config.toml
model = "model that answers yes/no questions on an image's attributes"
dataset = "simulated grey scan slices of phantoms with and without marks"
train_examples = 61250
image_size = 24
crop_scale_min = 0.8
horizontal_flip = false
translate = 0.12
questions_per_image = 4
encoder_arch = "efficientnet_v2"
encoder_norm = "batchnorm"
encoder_activation = "relu"
encoder_channel_attention = "se"
encoder_depths = [4, 7, 4]
encoder_kernel_size = 3
encoder_stem = "single"
encoder_expansion = 3
encoder_widths = [32, 48, 72]
fusion = "prefix"
fusion_encoder_width = 128
fusion_encoder_layers = 8
fusion_encoder_norm = "layernorm"
fusion_encoder_norm_position = "pre"
fusion_encoder_activation = "gelu"
fusion_encoder_mlp_ratio = 3
fusion_encoder_head_dim = 48
fusion_encoder_fused_qkv = true
fusion_encoder_bias = "all"
fusion_encoder_qk_norm = false
fusion_encoder_parallel_block = false
fusion_encoder_inner_norm = false
fusion_encoder_positions = "sincos"
fusion_encoder_connector = "mlp"
init = "kaiming_normal"
residual_init = "none"
optimizer = "soap"
beta2 = 0.95
learning_rate = 0.0026
beta1 = 0.95
shampoo_beta = 0.95
eps = 1e-08
precondition_frequency = 32
max_precond_dim = 1024
one_sided = false
adamw_lr_other_params = 0.0017
max_grad_norm = 1.0
max_steps = 10100
batch_size = 128
epochs = 21.1
lr_schedule = "wsd"
decay_fraction = 0.3
final_lr_fraction = 0.1
warmup_steps = 200
weight_decay = 0.2
adamw_weight_decay_other_params = 0
Rows from block 5 of the image encoder of a small model that answers yes/no questions on an image's attributes, named by matrix and row number. Rows with one number belong to one channel. Each number is 128 + 24 x the weight over its row's rms, rounded and kept within 0 to 255. All counts start at 0. Numbers have three digits each. After the name is the row's rms in percent of the matrix's.
After each channel's rows are labels from the 100 images, of 14976, where the channel reaches its highest value: "colour at peak" is the nearest of a few named colours to the mean colour under the peak. Only what is clearly more common there than usual is listed. The data: simulated grey scan slices of phantoms with and without marks. In brackets: how many of the 100.
# convs0: expand 3x3 conv (encoder.blocks.5.convs.0.weight, 144x48x3x3, each kernel summed), inputs 0-47
# convs1: project pointwise conv (encoder.blocks.5.convs.1.weight, 48x144x1x1, transposed), outputs 0-47

convs0.96 098:147112158105126120122144107160190115116120112139129143131115100112109114149069158135073127089112129111125141121133173098111092147132099147131101
convs1.96 076:103151086152179124082120091143100147149119149109139106155121116144109098130161101111122099152087156089121108120115099126159126142143133164136145
colour at peak: white (51)

convs0.34 114:139108080106150150120156104173106165128126175120158078151158131154152153091111128156146133120101137103118099088154131131123123140125137111116158
convs1.34 097:135126116166123110155158144162153196116131115145111098125160162113109096112101089179132139145153132138119116141148155085141154121123149109117144
colour at peak: grey (96)

convs0.104 121:113150137153122161112124145141109159140111153123116152097121163113139099130164095102133077069122173132162129150126103099103161122092137108130130
convs1.104 102:144155113189124076121138166125136149084140178126133138109126173139154123128104120133143103128155111140149132122104150134129103135157098106142077
colour at peak: grey (88)

convs0.65 102:137103097136135121148146125083092137132091136152102095110102138132145110134161124119085094124162112107163163146112156114160131144111184096115137
convs1.65 106:130121122092090186128127118142124116137107106129127089140100159116119131110155116135122168084123122146149116148105109123170109166106083100088156
colour at peak: white (41)

convs0.134 099:137146132153140114140140155086153139129112133116132112102133146176138164107110104077120103109157119095125169127143093153100126142133140166154185
convs1.134 102:162171122117126137127125151149129095112126132127095112116121150130092122157125154118192086122101085160120092155145145155151130125169112134105161
colour at peak: grey (99)

convs0.97 097:105108157128143132083138163116129161101107151164142087149108139146106142148113133141147112178105102102133116194118106151143138117139096151137109
convs1.97 089:123157145103145102132081136108134111136094154129133165095166095127091111102145107110142144112133164113119192117154148133143121117109175119153144
colour at peak: grey (89)

convs0.109 093:108145100116106126113154091122136107107066130090116086131098174097110167134115109171106129121130103116129108141100152158131124133129177119140116
convs1.109 092:119139132140157114147124102123089111127112168182088110133123118113142121110128133146144094090127103173119074156157096133167123138086114126136150
colour at peak: grey (86)

convs0.51 104:130131175125149092125108093149134151088145155132150155110120087171131134074113133120121104160184149140140137174130143142132128137104121147140102
convs1.51 102:112116131147094132139107106101084121129109140135111109170133121165146130173176166147087106096117149137116144156150103123136176131142137163094127
colour at peak: white (73)

convs0.32 100:111130120168147098160138139139138152117088135122117132082115118165103071132128154126109098138129106131133134115102087079090105134114115166096110
convs1.32 127:119131095168123136137120121131132138149154156099159142163141113099091140110133146126105133122071096105118139099127152139075113115175160109085140
colour at peak: white (64)

convs0.59 091:107157107154111112129136160119093110140167168139103104142122126086162080151126157161152116191129130127119123133099099110121138158125109123124095
convs1.59 128:119073113125105140115138175140114159137143104125143125151146113154107129162129130114160120127115093122206156172136143129106165099141146144126132
colour at peak: grey (86)

convs0.108 081:160117149136112153099146139087146152134106162137166099149117139114134123130092115161144151104078110136092138111082121157136082112137112115147089
convs1.108 108:145120127121133092114096105170124110108182103127146153105104143147093145132145144124156186123095131118144111107087112117142076140143126109166122
colour at peak: grey (93)

convs0.121 113:112100070141093148090126138168105125148129196151128087113130145093155150126130114099110106145114137130150106119096122117138111139133175126136141
convs1.121 115:167110125101177147142169141157143158112092127182112094119115124136110094124142148132150100129142142117133118122138113130150108079109186121143108
colour at peak: white (49)

convs0.119 086:124109124126136101129105148102135156110141146137141120165109113153165106094172180092129177148152133106148107105131099121136107081121142114096097
convs1.119 110:168162181101123128137100095104135101137118173091109156119094132113112077137110137154120134132123109154133155144145092139138121159139082127119149
colour at peak: grey (96)

convs0.86 102:127120145108118103116169139161150176086119131153123155147128153121166113138174120124136123133097087134173112124113120129135175144111163118156170
convs1.86 102:121137112068073130153103147121126161161136158094150103108103137125163111160149122164118159124124146165149159142133121142110153119157142161111134
colour at peak: grey (100)

convs0.39 107:145093153111159112115147093141127147103111099132145105069061109119125113132168118117122149103115129156138103147155131134118158151117174155128145
convs1.39 099:148108102163108119153126120134168147180114149099137156144154107177092130124142129149122135084083117169121146116120149143125131119118166100142161
colour at peak: grey (99)

convs0.16 120:145112137104104107141140132145121146149114164169144121099128091125107114159108165106129152105124158161098164103093105181125153123106097119091105
convs1.16 097:122125115130116116116122113168131094112117149142138118117143154135129109118062173120117146143169175110196103104140114149103118116129117132083116
colour at peak: grey (76)

convs0.48 104:116140107122158085132118109109101162115140151138124118151096117136104120156108135165080112184137122169119174145105091129119126153135116131133077
convs1.48 129:134114133175179148120166122169158110141090139119139099160153109137163131153123130120114099145139118133101138135140116068127123128071099143142131
colour at peak: white (72)

convs0.129 115:181132104116187129113099071112132133117118132170124116110136113149148114139128101125139130134159114133105146175161092136116124171120162101150134
convs1.129 100:111114099141114166131149148156128122125146117107154141167159167162136110133107147149071131104125132139161118131122079099145176093112107105109148
colour at peak: white (81)

convs0.18 120:096126124114135142152111145101144138142069135111139147116132146165082163123139122143124095156187092101155157146123143143149114143154156168134130
convs1.18 087:173126120129166151128119142118170119130152126097103095131100154146164110136124150102114124150137124134123103184114159153152128171133139150108188
colour at peak: grey (84)

convs0.85 091:119144132104157125130155089112126121174146158155119143107114119064173141090162111115126140140115136121139151113098114099150077153139124166112125
convs1.85 099:149144143117102167145119104157128090133151116109132141103122104162140124178122161139169138123099134143186107154122110131136129105105070095110127
colour at peak: white (47)

convs0.106 114:183137136147105124163140114132134147128138139143160155110108086137170152112160166139144095159140139178139108163104122125135135155130126103159086
convs1.106 094:112162096193146175085130157140115145114143120120108128175123118146106168146118149104134160079139157114109124147135140127141121152121118153107150
colour at peak: white (59)

convs0.26 098:078133102120115103140114158152115098129175142123119166175122184138097139144095100128136124113098130130142177123121134134125105111113088160133148
convs1.26 087:140137147147116117145102128133078116104116120179112125182167134146140086113147102127129151156117163089073136121150158124147125150119129094135110
colour at peak: grey (87)

convs0.111 109:186140125098135121099162091087112157120131172133134129143113169134123100154077142114136147100130141148084129119126153163101125134114095139124145
convs1.111 104:105128110139128100122127125124152139123142111138166156151142097138121112155114125171097134183100115098141129137099130132129116076083166096077152
colour at peak: grey (96)

convs0.72 089:068118125129131095125120138133102132120073117123109157129148150144172110106175162113128132123166155103129147153142100127133108103110188123137125
convs1.72 116:170149117113123174168117105126142147111146146132148139160147119154097107118156116126138127136150141172151132156117086146182132085108100094103120
colour at peak: grey (92)

convs0.27 091:160145101148150082097132134118121133071102124114138093138129145114095111151057121118104114098123107135107124133189132134106157133114119137139129
convs1.27 098:150101138129124137132132064134106117165097140162120156135132138168140126103184144139111116123121163144145154115108080149155120172146151099127143
colour at peak: grey (95)

convs0.3 122:138097174140145114106139118182134123119136095140173160140105137135106122123152191124115125133136138106124067111095135128148119143130163101143099
convs1.3 085:194193154155139140104106107097130113119098113124150119136140140125114157117125097126136110105127117104131139179118107132169093126108101095131105
colour at peak: grey (95)

convs0.17 101:112127117107159140131135076104116169138123126116176094123130148138089165141132101160143145107157088130128133144127136135100101170134127148165181
convs1.17 095:114082119117133144140118136111116115158108106095168160116110168148094115124130174121122111148132138183123110075120173119168102111105118127139130
colour at peak: grey (98)

convs0.130 109:155131105166124092118171107119121150076141136122135124118132105139148134151161147142109121147153148147142180138147105105109161143119077130185124
convs1.130 093:118124146152114163112135137142128116154117122105101134155145128137142138135092130169103085181116148118112136180145148082120124131102135089072155
colour at peak: white (44)

convs0.143 103:115141115124131121093137104120147116074151139120111140134094122153139107113164146135155140156161154175152196145139144107108145174134123126091128
convs1.143 102:118137127149161143137101141098143148164083157120112119125161100145045139119144106133135124139140137136115078132104119175126129144151113116105098
colour at peak: white (50)

convs0.1 108:149128133103153048164145094124125144145142141128141175116131148130131075137094143117116112130127114131100142176114131113163088152118112120136146
convs1.1 100:119144126101135130139137104156121108157099126105188160155113125145125109157118154106120094117069120108103120146085093113130158089106127162143121
colour at peak: white (85)

convs0.44 100:153093130110122119132127151160095145168116208105135086129112109104139135148092117090157109149112128130118112133152158119084140120114134137100144
convs1.44 089:157106107133149118156082102154096133146130139163129125095069095097141141111127120101097103118151125130131091125132137081084101141121114157110138
colour at peak: white (58)

convs0.74 089:115108142130123112125136059155133152115140182126129160142088094139153101124130128086113129104118146120161128149136113102094117129095158136104080
convs1.74 093:101107141151159145144112102130082179130134102129131093160106148132131163121185084147113113145105101161120090129131139108144151112125093147139121
colour at peak: white (88)

convs0.61 096:158155114161104126141111137139088140153091126130140142092103130107075137178094093091130136153108111113150147095140154153138123120080121114124135
convs1.61 098:146091126131119129106151151135140153070100112122130104100133140125183113125130116119108108150120152116137124140088127135128097171105161101163069
colour at peak: grey (84)